config.toml
arch = "resnet"
model = "image classifier"
dataset = "dashed paths with two dots that lie on the same path or on different ones"
train_examples = 295000
image_size = 24
crop_scale_min = 1
horizontal_flip = true
targets = ["dots"]
num_classes = 2
norm = "batchnorm"
hidden_act = "silu"
padding_mode = "reflect"
drop_path = 0.1
depths = [2, 2, 4, 2]
kernel_size = 3
stem = "single"
avg_pool_shortcut = true
widths = [96, 160, 288, 512]
label_smoothing = 0.05
loss = "binary_cross_entropy"
init = "torch_default"
residual_init = "scaled_by_depth"
optimizer = "nadamw"
learning_rate = 0.0017
beta1 = 0.9
beta2 = 0.999
eps = 1e-08
sam_rho = 0.05
max_steps = 6000
batch_size = 384
epochs = 7.8
lr_schedule = "linear"
final_lr_fraction = 0.05
warmup_steps = 180
weight_decay = 0.4
Rows from block 4, named by matrix and row number. Rows with one number belong to one channel. Each number is 128 + 32 x the weight over its row's rms, rounded and kept within 0 to 255. All counts start at 0. After the name is the row's rms in percent of the matrix's.
# convs0: first 3x3 conv, stride 2 (model.blocks.4.convs.0.weight, 288x160x3x3), inputs 66-71, a 3x3 kernel for each
# convs1: second 3x3 conv (model.blocks.4.convs.1.weight, 288x288x3x3, transposed), outputs 66-71, a 3x3 kernel for each
convs0.170 101 [110 100  94 141 105  86 115  99 110 150 108 105  75 100  89 185 145 207 127 121  94 175 165 132 175 181 169 163  61 180 142 147 139 143 185 217  90 144 113 124 127 132  95  67 147 126 125 141 155  81 101 161 190 175]
convs1.170 105 [105 148 131 131 109 120  98 145 121 111  97 121 181 159  77 148 100 131  74 122  98 142 156 160 137  89 137 201 112 151  98 108 146 101  94 108 109  72  99 123 135 123  99 120 125 126 158 113  90 112 154 106 104 105]
convs0.171 094 [161 136 139 113 145 110 130 121  96 174 188 156 123 168 107 164 119 115 132  99 132  84 125 161  88  85 100 169 110 102 110 149 110 158 172 142 111 116 111 114 149 134 141 153 120  54  80  85 113 173 164 132 116 118]
convs1.171 096 [110  94 104 128  87  89 105 141 104 121 167 163 137  91 130  91 130 106 109 155 105 141 102 151 105 170 169 139 108 111  98  76 101 115 103 117 114 138 131 144 148 114 112 133 109 127 137 108 105  85 126 114 154 131]
convs0.172 099 [ 67  36  95 131 122 108  87  77 100 161 161 156 182 181 185 106 128 176 123 143 123 177 171 170 184 227 210  87 164 149 119 154 115 113 107 127 110 105 118 113  91 161 140 136 147 155  98 131 127 135  98 160 149 152]
convs1.172 106 [ 77 195 152 138 131 135 145 122 131 138  87  92 132  82 109 126 128 124 158 117 113 133 129 116 162  76  98 154 118 124 106 148 104 121 117 136 152 136 135 106 111 107 139  96 116  71 159 164 122 106 117  69 134 162]
convs0.173 101 [ 95 138 124  88 118 150 104 100 148  80 110 100 167 124 134 130  95  75 108 124 124 163 150 116 111 106 106  88  97 157 120 120 127 146 100 109 140 170 162  87  52 136 134 102 128  97 121  99 118 120  89  82 108  83]
convs1.173 106 [137 124 162 114 113 123 181 144 153 151 113 201 147 146 132 125 115 132 140 129 129 149 165  59 119 191 109 144  66 135 117  95 120 133  90 122 149 119 129 142 163  73 146 145 177 126 168 123 142  97  70 158 103 144]
convs0.174 103 [151 153 118 106  91 121 135 140 139 149 111 131 181 155 131 117 106 154 160 144 124 119 162 133 107 184 166 218 125 128 115 114  87 119  90 126 172 125  98 162 143 110 151 150  92 132  99 157  74  76 124  89 148 180]
convs1.174 108 [ 79  53  78 136 142 114 144 113  65 164 142  65 135  56  71  89  72 107 115 169  79 115 177 151  90 127  38 156 155 121 118  64 120 149 158 186 149 130 137  86 129 172 102  59  58 104 170  93 139 167 152 159 161 170]
convs0.175 102 [137 101 114 134 101  94 137 118 151 113 165 172 115 132 187 125 124 118  76 172 180  92 190 196  89 108  85 122  69 161 104 135 157 153 107 197 123 145 146 152  91 188 102  90  93  61 137 116  78 161 116  80 135 108]
convs1.175 101 [102 143 173 129 136 172 133 125 102 137 109 112 126  63 145 150  86  59 135 110 105 128 108  99 182 105 184 128 118 137 110 123  96  89 157 137  94  88 148 136 104  99 119 121 106 140 117 148 190 102 114  88 155 137]
convs0.176 096 [ 93  86 111 120 133 145 130 137 128 123 105  81 123  89  97 166 121 145 153 137  87 153 132 143 146 119 102 142 136 144 116  90 142 155 108 177 104 140 102  98 111 123  73 104 155 116  63 110  88 102 114 135 119 130]
convs1.176 095 [156 136 134 131 109 130 122 147 122 118  98 181 162 117 190 109 146  69 193 123 114 168  81 100 103 138  73  72  25 141 111  41 146  86  84 117 111 104 129  95 102 154 114 144 146 143 104 114 112 115 122  72 124 124]
convs0.177 085 [115 122 112 124 128  94 155 137 106 180 189 103 148  98  87 164 137 122 180 138 113 106  97  94  64  80  69 164 123  73 116 130  92 170 155 138 130 149 112 130 154 128 104 118 140  64 149  73 126 142  97  88  90  77]
convs1.177 077 [121 127 106 119 121  80 126 132 112  68 161 167 165  94 205  98 179  66  88 112 136 112 108  77 124 163 211 107  67  89 108  77  88  97 114 103  84 109 108 111 144 122 129 163 142 115 158 140 147  73 141 111 166 118]
convs0.178 094 [143 191 128 132  94  90 127 118  69  82 113 123 141 153 150 135 136 109 112 132 155 101 160 123 102 116 184 157  88 149 186 143 180 153 113 125 120 118 130 124 121 144 114  95 120 151 158 137 181 157 125 135 163 173]
convs1.178 092 [150 155 154 101  86  81 104  80 148  88 165 162 149 140 122 134 153  70 140 154 163 120 143 121  67 127  90 135  77  51 126  85  97  81  89  91  84  58  50 118 146 141 111  88  81 133 138 115 162  85  95  91  99 146]
convs0.179 110 [ 98 116 134 126 144 157  99 172 126 111 128  85 150  98 143 137 150 158 115 105 105 126 108  63 176 129 132 123 102  99 145 109 139 130  97  87  87  80 125  88 116 143  52  45 124  97 102 155  97  73 140 120 142 153]
convs1.179 116 [ 96 130 118 109 160 143 131 143 167  93  89 124 120 214  86 116 162 151 154 116 180 159  79 113 138 110  79  80 143 134 104 138 113  68 114 104 100  55  91 111 116 144 147 134 119 120 117 113 144  79 121 115 107 100]
convs0.180 102 [130  85 137 137  95 102 120 162 126 149 164 116 120 112 126 151 139  89 201 128 113 109 120  86  71 119  73 101 118 111 171 156 156 129 123 149 108  76 123 112 146  94 132 168 129 150  85 125  49 125  76  77  73 100]
convs1.180 100 [111 143 148  78 145 134 120 130 138 164 179  97 165  91  84 111  84 186 101 168 128 152 127  86 175  91   1 150 143 131 125 154  97  95 124 123 157 167 107 103  98 116 147  88 160  89  98 164  65 117 107 104 109 137]
convs0.181 103 [ 84 175 154 100 105 137 149  71 128 146 130 126 113  80 108 134 157 115 136 122  94 116  98  52 130 150  81 111  98 126 141 169 103 146 155 113 100 143  98 129 154 121 161 120 156 159  93  86  51  43  83  58 122 103]
convs1.181 107 [ 79 137 116 107  92 101 125 104  78 132 157  96 144 119 120 119 157 144 138 144 140 150 138 128 145 147 100 112 109 152  78  92  63  99 109 120  76 132 130 116  82 125 157 104 112 124 147 192 143  66  75 149 131 123]
convs0.182 093 [108 135 126 174 139  84 124 128  71 124 143 137 133 139 134 166 158 119 112  86  77  75  85  87  72  84 105 159  79 110 125 155 134 166 124 130 172 136 157 174 109  89 103 127 101 116  95  76 155 130 121  49  72  84]
convs1.182 090 [153 137 142 117  98 136 138 131 153  55 162 133 161 121 140  91 154 102 147 129 119 127  84 102 138 154 228 122 112 122 107  56 113  90 157 123 111 112 104 144  75 103 133 124 123 162 137 133 117  45 171 122 125 154]
convs0.183 103 [125 138 165 135 137 107 122 161 142 146 128 116 137 116 167 112 146 135  86  80 166 108 104 162 114  95  88 142 138 150 156 137 138 138 122 177  97  57 143 125 105 156 118 129 162 120 111 160  52 120 170 147 106 146]
convs1.183 102 [125 138 123 175  99 109 159  93 112 140 118 123 127 143 134  79 116  64 149 144 136 112  98  73 132 148 186  84 120 139  77 116 101 122 169 130  62  97 108 100 101 136 132  80 103  97 120 142 210  91  71 154 137 107]
convs0.184 103 [148 147 131 140 122 123 145 117 129 171 125  85  82 117  82 170 176  99  98 129  98  75 121  67 144 132  93 192 153 153 138  93  80 145 121  90 138 141 149 155 162 155 121 133 115 157 141  83 129 155 112  59  50 103]
convs1.184 096 [125 165 122 116 139 123 110 139 115  77 129 153  74 199 166 125 114  93 143 115 101 107 142 127 124 101 142 137 153 153  63 100 118 110 125 166 147 146 128 108 157 141 114 147  81 129 178 155  47 156 137 130 128 186]
convs0.185 098 [ 95  92 100 112 137  60 138 179 117 137 122 120  96 113 178 103  65 138 113  95  88 147 103 153 167 153 172 111 136 126 129 139 116 122 119 161 138 110 186  85  70 123 111 106  67 124 137 127 127 109  69 169 167 151]
convs1.185 100 [128 114 120 109 114 112 101 128 140  77 140 139 109 140 108 128  64 174 129  95 145 134 117 126 177 116  75 120 110 125 115  99 170 170 121 167 154 109 145 171  95 108 116 143 151 106 121  95 122 113 151 113 126 166]
convs0.186 102 [165 152 143 107 155 105 142  69 101 151 152 160 118 144 116 113 133 127 125 146 131 133 144 110 125 102  92 182 190 132 175 185 122 164 150 137 100  83 125 120 166 169 132 128 112  77 100 122 127 150  81 157 120 119]
convs1.186 102 [112 163 154 118 158  67 140 142 145 126 118 174 111 144 166 127 123 112 190 139 130 127 106  65 107 146 109 175 138 108 117 133 164 142 108 131 109 149 125 155 142 116 122 108  91 160 200  87 113 144 116 146 140  58]
convs0.187 095 [129 168 126 155 182 144 120 126 172 103  76 140 111  99 111  89  87  40 102 102 144 129 138  76 162 146  82 120  94 142  83  92  98 133  88  87 172 140 140 150 174 112 142 124 130  96  97 152 114  64 106 153  75 120]
convs1.187 092 [174 103 141 118 121 133 121 135 144  98 123  63  69  67  86 126 130 149 126 131 127 119  97 128 117 126 165 100 133  78 134 128  64 121 170 136  94  94 149  99  94 160  49 107 183 202 139 113 159  86 101 188 140 135]
convs0.188 095 [176 159 119 135 153 118 122 141 170 117 180 109 121 179 175 119 161  80  74 158 114  48 131 147 114 140 121 114 124 113 124  96 156 167 136 141 136 194 162 121 144 173 103  79 109  85  78  69 137 106 120 146 131 100]
convs1.188 089 [111  84 116 131 109 136  97 102  83 140 123 111  96 112  93 134 111 151 164 124 189 110  66 125 203  92 168  86 118 156 124 138 133  56  77 103 120 122 121 136  95  87 136  78 137  99 117  95 152 157  92  48 114  74]
convs0.189 094 [ 85  87 140  65 100 134 144 103  93 185 134 117 126 107 134 130 173 142 135  88  91 107 112 126 118 155 152 148 127 120 101 126  68 160 148 117 106 122 149  79 120 146 123 125 137 111 110 144 114 109 112 110 157 145]
convs1.189 095 [138 130 137 146  77 116 154 138  95 151 150  99 115 122  52 131 138  88 143  91 141 158 115 146 109  86 223 133  69 121 131  65 147 131  57  93 157 157 125 118 135 122  95 128 126 133 108 189 156  46 106 113 105 157]
convs0.190 102 [108 124 128 117 121 144  76 192 204 140  72 123  84 140  95 142 113 112  92 109 177 126 172  75 118  87  74 131 157 121 147 171  99 140 131 117 139 146 100 138 159  56 130 105  47 156  62 159 135 139 110 118 101 104]
convs1.190 098 [144 158 192 168 167 130 171 135 119  79  67 144 110 183 158  93 129  41 128 127 149  98 117 141 150 156  88 132 116 118 135  84 167 108 134 161 174 105 154 113  84 120  98 139 113 116 180  76  97 107  50 140 144  92]
convs0.191 110 [166 123 137 144 114 129  79  93 100 125 159 142 132 132 114  96 109  51 135 150 170  67  92 112 110 140  92 183 163 141 129 105 123 160 133 162 149 181 168 127  89 166 157 104  84 140 145 115  96  88 137  80  91  96]
convs1.191 109 [125 132 142 143 124  90 112 120 102 169 140 155 146 104 171 130  58 163 138 138 105 117 140  77 139 138 148 166 121 154  90  72 130 149  95 157 106 133 118 172 175 151  70  90 122 151 123 122  79 123  88 118  84  92]
convs0.192 098 [ 95  90 124 114 114 140 157 143 163 107 146 158 132 132 177 149 153 116 110 170 192 121 133 179 107  89  81  83  58 171 149 117 157 141  81 195 102  58 127 166 108 153 132 112 106  99 146 121  82 124 160 103 121 123]
convs1.192 091 [106 150 155 125 116 182 171  93 114 142 115 109 128 126 169 152 158 122 162 127 130 104  88  52 157 180 187 111 133 138  85 105 111  47 161 124 112  94 108 143  97 127 156 136  67  97 121 154 183 140 130 101 145 124]
convs0.193 097 [138 112 141 161 157 170 144  89 168 128 155 112 117 116  99 187 165 135 117 155 158 144 130 129 117 126  85 172 190 161 158 146 135 179 173 149 140 129 136 136 141 151 114 143 121  68  96  85  91 104 103 107 112 143]
convs1.193 101 [143 139 154 112  88 110 144 111 129 111  97 158 101 124 142 134 143 147 158 148 125 143 117 130 162 162 165 124 148 145  80 101 118 106  95 126 118  98  97 141 103 121 159 143 162 127 134 156 139 126 136 134 121 116]
convs0.194 094 [ 93  83 108 107  61  96  80 117 163 170 110 119 112 130 128 178 119 118 116 167 123 113 190 135 133 100  92 132 139 153 145 125 191 141 104 216 147 180 126 129 120 123 139 122 137  76 124 154  86 112 114 122 102 121]
convs1.194 089 [118 159 160 108 114 109 136 126 147 121  49 173 133 111 165 112  93  86 158 115  72 148  85  46 167 140 124 110  90  89  93  80  74  90  98 167 102 126 122 140 126 120 128  85  95 102 144 171 122 140  86 112 180 165]
convs0.195 109 [107 105 110 106  83  93  93  97 154  74  97  75 140 171 184 164 159 150 125 117 119  98 111  59 177 176 132 128 151 170 175 152 137 154 150 144 163 109  89 141 145 117 133 162 139  82 105  87 136  99  89 157 139 102]
convs1.195 115 [ 84 124  96 120 169 118 119 111 101 128  98 160 118 115  90 123 133 147 181 154 122 126 112 190 166  72  48  87 135  58  85 101  80  72 140  97 114 109  99 113 120 166 165 114 165  86 114 130 114 177 149 148 137 121]
convs0.196 100 [189 136 174 162 147  81 115 123  57 140 133 149 145 198 142 179 112 112 116  88 115  62  66  73 108  70 110 127 164 133 129 156 107 157 116 130 111  93 150 143  60  89 104 156 129 132 117  94 128 138 136 100  69  66]
convs1.196 101 [154 144 129 124 127 166 113 142 117  87 117 160 142 154 131 123 127 114 130 149 114 168 108 134 133 178 163 113 164 171 134  70 107 138 139 130 142 142 125 131  96 118 114 111 180  98 148 143 116  71 123 153 140 155]
convs0.197 101 [ 80 167 137 155 146 168 138 145 100 127  84 119  48  91 147 156 105 145 114 104  95 116 146 219 111 149 152 158 116 112 172 169 112 141 152  71 109  78 121 121  64 101 139 126  95 187 175 142  63  66  91  88  90  59]
convs1.197 113 [128 100 113 138 124  85 100 183 152 153 138 110  90 111  96 152 155 172 139  87 119 119  61 146 109  81 151  95  72 119 132 121 111 129 132 119 128 132  78 127 165  92  77 169 137 161 100 159 177 130 138 132 144 152]
convs0.198 104 [117 118 180 144 140 190 108  96 108 192 165 135 177 145 109 172 149 141 135 148 101 111 178 143 103 148 116 145 147 158 119 127 113 136 116 192 137 199 231 111  78 152 109 116  87 125 146 115 135 139 173 147 138 114]
convs1.198 109 [113  86 132 141 112 113 109 115  92 169 117 142 144 147 165 111  98 141 124 111 155 112  95  98 173  66 155 110  63  91 127 111 181 133 123 142 155 158 126 140 109  79  60 127 135 108  91 130 150  96 111  84 109  94]
convs0.199 094 [ 84 111 156 144 131 145 123 151 105  84 113  89 148 101 152 129 183 127 156 131 111 149 112 130 155  83 119  95 132 128 116 138  67 159 211 136  75  97 138 128 144 138  80  94 171 100 147 110 121 152 165 122 143 132]
convs1.199 089 [151 148 159 171  98 167 154 129 127 135 141  65 181 141  91 109 129 134 126 116 136 120  88  90  78 103 145 169 138 177 165 104 130 131  62 167 155 105 165 138  98 106  79 106 115 171  90 158 149  97 171  88  91 176]
convs0.200 096 [169 110 118 111 169 209 144 122 170 159 135 150 134 114  96  76 116  58 108 102  87 127  89 124 121  98 116 143 144 138 113 155 101 136 116  88 152 107 145 168 118 148 141 135 117 121 111 123 141  91 136  97 126 167]
convs1.200 089 [165 131 146 156 120 141 136 128 147 104  86   0  81  88  70 140 177 141 171 162 130 119 115 113 140 120 110 164 181 140 136 133  85 155 184 129 125 110 108 113 106 149 101 129 151 172 120  76 111 111 100 167 133 118]
convs0.201 103 [ 91  35  59  81 102 140 123 153 116 172 108 131 130 109  82 137 104 102 142  98 109 158 119 116 103 124  84 152 158 137 154 110 100 148 143 139 102 112  94 136 165 104 137 140 151  87 120  68  90  26  77 116  66 109]
convs1.201 096 [151 149 105 149 106 130 165 152  93 149 120 175 157 139 169 156 184  89 126 108  89  94 107  92 130 133 178  18  77 127  71 110 142  76  81 111  70  84  94  94  89 112 141 160 160 129 144 133 142 101 126  67 152 140]
convs0.202 096 [162 143 144 138 119 114 115  92 130 166 123 141 115 131 138 151 135 143 114 136 143  83 174 192  80 172 125 163 196 174  75 143 148 107 176 191 145 124 153 130 111 127 139 151 126  60  87 117 108 129 125  63  66  98]
convs1.202 085 [105 119 141 137  99  82 150 156 113 158  63 174 130  83 182 117 131 110 137 142 106 170 130 107 107 129 172  94 131 124  29  46  97  97  71 154  94 139 140  88 102 132 109 100 139 138 148 137 179  69 105  85 156 160]
convs0.203 097 [171  96 134  93  69  84 167 104  92 120 120 166 116 126 110 162 111  86 116 128 126  76 136 101  92 119  85 178 135 139 124 188 122 162 174 134  88 140 130 132 150 138 111 165 144 137 165 137 123 201 163  73 112 127]
convs1.203 099 [148 100 125 100  90 115 139 139 159  86 152 140 133 169 190  85  77 139 125 116  82 170 133 154 116 162 179 148 110 122 111  58 120  92 110 108 111 115 118  95 102 139 103 127 126 130 134 133  93  97 109  89 110 184]
convs0.204 105 [118 163 150  93 136 151 102 149  93 147  65 103  94  81  94 149 108 142 145  69 117 143 110 123 144 224 164 151  99 155 141 167 115 163 182 123  59  72 112  62  96 159  75 126 154 183 159  88 104  89  60 158 202 136]
convs1.204 110 [121 154 125 131 141  86 112 170 108 122 158 143 184 169 102 146 168 133 114 146 126 131 159 199 115  80 181 127  80  92 107 104  97  88 109 148  96 114  85 135 144 124  98 171 104 149 132 168 106 112 154 120 118 135]
convs0.205 102 [ 99 101 102 142 117 108  54 152 149 170 156 110 137 208 176 127 174 167 123 134 159 105 168 153 137 166 118 135 120 139 112  96 205 136  95 173  97 119 128 135  82 143  85 131 116 141 142 135 160 134 105 147 195 121]
convs1.205 104 [111 111 164 163 111 102 124 166 115 156 122 163 125  93 155 165 139  82 110 156 131 132 121  79 148 105 177 106 108 136 109  86 120 102 121 215 128 115 134 141 156  93 141 112  91  85 119 155 140 119  56  87 173 177]
convs0.206 101 [ 85 134 108 146 134 180 116 113 127 130 129 121 142 135 145 163 137 107 113 102 104 111 109 110 100  76 173 168 122 154 201 151 150 197 109 106 115 129 101 154 108 121  90  82 120  85  85 106 101 123 131 102  95 149]
convs1.206 101 [132 156 168 130 117 173 117 150 175 130 101  65 116 119  67 120 149 136 163 143 116 161 108  80 104 125  52  97 119 146 150  96 211 119 121 180 121 122 108 152  93  85 113 161 152  86  99  98 159 143 158 110 135 180]
convs0.207 104 [140 105 121 142 123 139 141 127 153 125 106  74 127 160 130 125 169  72 105 144 148  58 137 150 137 147 106 141 156 143 158 138 177 113 102 109  97 180 150  99 119 142  79 127 140  77 125 125 129 101  95 166 124  98]
convs1.207 101 [148  77 159 148 120 127 128  94 151 161  83 108 155 181 171  79 131 129 136 142 134 130 116 109 139 161 108  58 143 129 149  86  90 136  98 206 109 118 106 113 135 118  78  96 142  62  80 133 138 150  70  85 157 164]
convs0.208 092 [ 87 172 125 139 139 108  97 161 127 151 146 149 122  98 183 148 168 116 108  85 142  69 132 169 113  99 140 146  72  85 102  93 128 138 109 130 106  97 116 187 167 142  56  97  77  96  46  98  88 102 135  67  99 135]
convs1.208 086 [139 117 157 121  91 119 144  95 187  82 172 157 115  90 162 136 154 165 144 104 116 148 105 153 119 112 136 178 152  98 160  69 102 107 128 125 109 125  82 164 133 147  90 179 187 159 105 135 154  96  98 131  96 136]
convs0.209 093 [ 91  84 127  80 101  59 118 114 135 143 146 150 117 105 156  96  58  95 100 156 148 150 180 185 105 101  77  82 118 152  78 107 123  89  56 152 160 134 100 170 136 133 134  95 126  93 109 149  83 129 143 107  92 152]
convs1.209 088 [119 155 176 114 132 181 181 110 113 159 133 122 143 112 159 149  82  82 148 110 129 117  86  92 131 147 141 102 117 111 115 108 100  75 151 120  99 107 126 135 108 138 123 106 101 106 111 163 157 139 118 135 148 136]
convs0.210 103 [140 143 144 133 143 136 117 100  69 134  79 112  79  72 140 142  94 100 150 142 126 122 136 120 137 117 127 129  94 107 145 148 124 141 115 133 105 118 106 134 120  94 123 131 130 135 121  62 114  98  89 137  90 122]
convs1.210 111 [134 102 132  99 106  93 109 131 119 160 166 152 158 113 137  70  51 127  96 105  93 115  87 160  58 117 131 170 123 134 111  97 111 198 163 133  77 110  70  82 155 130  36 118 154 143 139 119 144 122 147 167 143 108]
convs0.211 104 [107 151 144 119 133 135 126 133 143 147 150 116 120  87  86 178 144 113 153 105  76 111  73  50 120 157 107 130 131 111 141 184 141 157 155 152 116 128 141 116 139 123 166 148 119  95  72  71  79  91  69 133 103 125]
convs1.211 110 [ 81 149 111  74  92 115 152  95  74 189 197 103 155 122 119 142 149 191 126 124 163 148 103 103 149 114  44 109 123 135  91 104  84 102 102 121 136 170 119 135 102 123 206  86 134 105 112 171  93 134 109 123 138 127]
convs0.212 103 [115  63 157 114  69  69 134 101 106 124 114 151 143 132 141 125 170 172 102 144 109 163 114  73 112 148 149 153 104 140 184 116 152 140  96 119 144 157 195 143 172 136 115 101  91 114 104 112 133  95  62 152 156 134]
convs1.212 101 [ 96 150 154 112 135 144 124 147 139 100 104  93 205 156  63 146 137 130  91 120 131 127 117 182 142 141 148 151  67 121 136  66 110 170  96 151 152 154 146 145 145 128 111 121 112 114 111 135  93 133 137  90 107 144]
convs0.213 103 [128 117 124 101 104 143 133 118 149 119 119 143 109  87 106 162  86 105 175  97  85 186  69  85 136  91  72 138 140 161 117 134 119 116 153 106 103 120  86 148  93 169  92 120 132 131 116  98  64  69 104  91  75  51]
convs1.213 101 [ 95  86 112 128 135 101 177 137 115 139 115  19  88  84 175  69 159 171 116 124  97 124 104 154 130 105   0 112 115 119  83 119 143 112 164 152 130 139 121 124 121 121 109 161  95  92  85 157 103 195 142 155 145 111]
convs0.214 106 [155 155 103 162 107 114 148  91  78 131 102 159 123 170 169 126 136 140  79 155 155  88 155 149 118 139 111 125 152 196 142 154 197 129 107 134  96 123 125 112 111 120  87  82 143 146 173 150 173 189 145 143 114 104]
convs1.214 098 [133 127 123 147 113 102 143  98 131 105 141 117 127 182 169 115 135  67 115 155  89 141 114 121 123 113  65  95 106  87 128 112 137 106  54  91 101 130 120 116  99 116 106  88 135 138 112  93 103 129  69 126  93 129]
convs0.215 090 [110 130 145  97  98  85 185 106  84 121 143 123 136  92 117 149 126 144 150 112 143 109 123 139 104  98 107 139  95 124 134 142 114 187 174 169  96 141 142 124 135 143 120 148 141 114  85 118 133 177 178 101 159 111]
convs1.215 087 [145  67  91  76  99 100 178 125 186  96 139 151 151 132 200  90 112 106 141 133  71 187 110 136  98 173 131 134  97  99 121  68 145  93 128 116  83 122  89  99 102 124  99 137 139 130 109 119 126  86 139 104 116 140]
convs0.216 095 [157  98 163 143  91 118  95  67 133 116 136 122 152 158  90 133 162 141 122 181  87 156 163 121 182 148 159 117 157  99 138 158 130 122 168 148  98 104 111  94 110  85  85  80 129 174 150 135 127 151 104  92  87 116]
convs1.216 099 [108 120 164  91 132 129  95 133 129 148 166 181 172 154 118 166 103 141 137 152 135  93 153 119 139 119  73 149  84 122 106 101  63  76  91  92 135 159 141 141 153 129 157 168 152 103  96 110  85 142 113 116  88 145]
convs0.217 103 [116 132 136 161  88 162 172 164 118  74  82 132 137 114 138 132  67 165  84 105 113 170 153 143 141 113 147 107 107 138 137 173 140 131  94 143 114  78 135 136 151 102 130 171 152 123  79 118 137  94 132 153 111  99]
convs1.217 110 [102 105 114 108 141 145 125 129 123 136 118  98 141 148 129  90 178 181 120 100 119 144 127 115 115  71  49 157 136 169 160  99 130 149 129 175 150 140  92 146 139  80 124 191 129  72  74 112  88  87 137 109  79 131]
convs0.218 096 [150 110 136 114 118 103 134 111 106 145 147 109  98  89  84 174 133 169  97 137  98 146 128 111  20  66  58 164 131 143 124 152  87 108 200 131 103 134  97  79 127 136 151 116 138  96  71  70  99  91 130  63  87  54]
convs1.218 088 [125 153 153 135 131 118 173 167 119 139 137 110 125 106  62 165 127 147 174 122 159 142 113 115 123 141 198  95 120 107 112 121 137 119  97 114 107 119  83 111 114  94 124 142 142 161 138 155 187 128 137 154 162 135]
convs0.219 096 [108 144 133  93 143  90 111 147 113 141 157 137 106  78 116 147 133 115 127  71 101  79  83 124 132  39 114 139  90 103  84 108 117 160 131  87 118  97  93 157 154 130 131 151 122  68  31  81  73 108 105 110 105 129]
convs1.219 095 [147 117 145 113  93 112 159 109 177  43 155 179  76 106 176 115 146 147 133 124 139 147 137 156 122 144 151 161 135 116 151  69  76 130 121 133 119 150  86 123 132 111  95 150 124 142 118 125 145  95  69 131 106 121]
convs0.220 093 [142 110 123 143  93 128 135  81 153 131 168 136 138 148 157 122  92 140  97 144 151  95 160 160 130 104 130 112 153 158 183 154 191 169 111 178 146 146 136  79 145 162 180 108 116  87  74 135  83  57 119 129  69 127]
convs1.220 089 [122 131  75 180  94  99 164  98  93 149  44 129 116 144 203 102 146 139 145 111  55  97 107  52 163 147 114 117 120 124  37  93  84 124  63  72  78 151 122 138 149 140 174  97 120 143 117  65 154  89 107 112 139  50]
convs0.221 102 [ 80  84  31 124 113 159 152 113 118 189 152 176 104 116 157 173 109 148 124  85 122  70 127 196  95 113 103 181 142 161 136 135 145 157 159 201 127 142 105 127 137 127 146 183 154  99 126 106 118  86 116 121  52  85]
convs1.221 098 [139 150 104 159 139 125 143 196 125 143 117 141 106 121 175 142 190 116 136 123 109 110  86 127 151 134 177  47  70 108  86  95 139 117 112 120  96  93 144 115  89 130 147 134 171 150 134 125 155  93 143 103 131 143]
convs0.222 096 [131 100 129 101  90 111 170 103 102 119 163 123 160 115 116 187  94  82 143 119  90 118 126 122 102  93  72 145 118  95 118 133  86 150 152 133  96 111  88 120 133 134 153 140 125  64  94  78 123 146 143 112  98  63]
convs1.222 096 [130 117 120 106 121  82 167 141 124 108 160 167 130 123 169  75 135  92 128 120 121 125 115  92 129 170 178 121  85  77 103 101 109  93 134 104  75  95  78  90 133 102 103 125 128 130 163 131 137 104 141  93 179 135]
convs0.223 097 [137 137 120 121 108 145 160 161 126 139 137 127 126 126 144 123 116 166 163 143 148 133 105 189 158 105 148 109 149 118 144 108  95 123 161 144 161  97  98 132 156 120 161 156 139 180 136 141 104  97 132 106  83 133]
convs1.223 102 [161 103  95 134 161 112 115 164 129 148 163 199 134 122 148 133 171 116  87 155 153 126  89 134  85 156  99 128 115 129 113 170 174 101 120 116 115 145 174 138 156 150  80 105  73 174 117 108 122 173 124 184 138 126]
convs0.224 093 [134 150 105 130 143  67 105 104  83 107  97 124 141 189 181 118 137 117 142 106 132 136 167 155 115 127 148 112 133 121 131 121 125 119 143 109 123 121  93 107 149 146 122 117 178 180 163 125 158 163 152 113 130 120]
convs1.224 090 [152 152 135  79 123 123 152 136 171  92 164 225 143 162 216 103  96 125 107 131 107 126 130  92 133 122 127 112  95  75 156 154  98  83  76 124  67  83 145 108 134 188 118  67 138 133 115 135 109 137 150  84 108 136]
convs0.225 104 [ 82  80 172 135 103 170 119 138 109 104 124 111 104  52  99 115 161 119 103 106 106 102 113 135 145 140 134 105 144  92 123 128  92 134 158  88 113 113 148 101 126 146  86  51 166 120 131  90 132 162 110 129 156 100]
convs1.225 105 [111 116 167 177 104 157 144 142 117 132  73  39  95  88 116 111 137 113 172  87 141 146 127  89  86 106 152 163 134 175 168 123 126 133  92 161 140 133 136  98 124 126  96 156 143 191  89 166 168 117 191 114 121 133]
convs0.226 110 [109 124 153  95 123 140 111 132 186 116 120 146 162 160 154 129 107 126  91 147 122 124 114 104 152 133 169 152 156 128 142 167 113 133 152 109  76 116 125 132 122  97 113 161 146  87 124 162 147 107 126  85  59 121]
convs1.226 110 [117 129 146  75 130 103 103 151 170 124  89 149 136 171 180 172 169 172 123 124 131 124 162 121 127 123   3 190  90 117 119  86 101 133 112 137 112  98 178 152 158 127 121 142 134 143 128  92  78 141 122 145 123 149]
convs0.227 100 [172 145 122 165 119  82 158  96  89 116 102 102 101  95 125 133 174  91 130 121  88 114 130  94 109 172 166 161 101 154 139 122 127 147 100 118 138 103  53 137 115 102 102 102 156 128 137  77 146 134  81 113  92 125]
convs1.227 103 [189 109 118 149 133 119 138 128 126 155 135 130 133 175 121  84 132 139 139 106 115 151  38 149 136 131  61 118 135 171 135 116 141 119  47 133 127 121  85 116 135 130  85  84 147 149  99 131 135 194 120 109  94 115]
convs0.228 091 [159 122 111 158 120 156 184 117 154 107  90 113 132 127 174 116 110 138 122 120 159 101 142 132  74 140  97 166 151 167 144 149 103 173 149 141 127 135 129 148 153 155 111 162 186 128 132 158 157 154 122  87 127  94]
convs1.228 086 [129 107 114  92  69 104 128 132 163  88 142 137 146 119 161  83  89 114 109 123 109 189 102 117 127 134 131 130  82 103  79  20 112 123  68 115  70  81  75  96 126 116 115 110 140 167 126 117 104 128 136 129 122 129]
convs0.229 106 [141  87  72 164  86  98 160 127 139 132 132 143 180 143 138 183 171 178  90 133 128 166 154 107 176 164 178 159  87  95 162 134  91 143 131  81  56  71  76 162 100 104 150 127 132 116 120 120 100  95 107  96 144 137]
convs1.229 114 [109 142 148 118 140 152  67 176 131  84  87 111 119 108  76 146  87  62 149 143 128 135 167 161 142  82 150 220 118 200 192 127 157 168  87 147 180 128 138 134 132  94 134 161 119 137 147 127 108  76 117  83 108 152]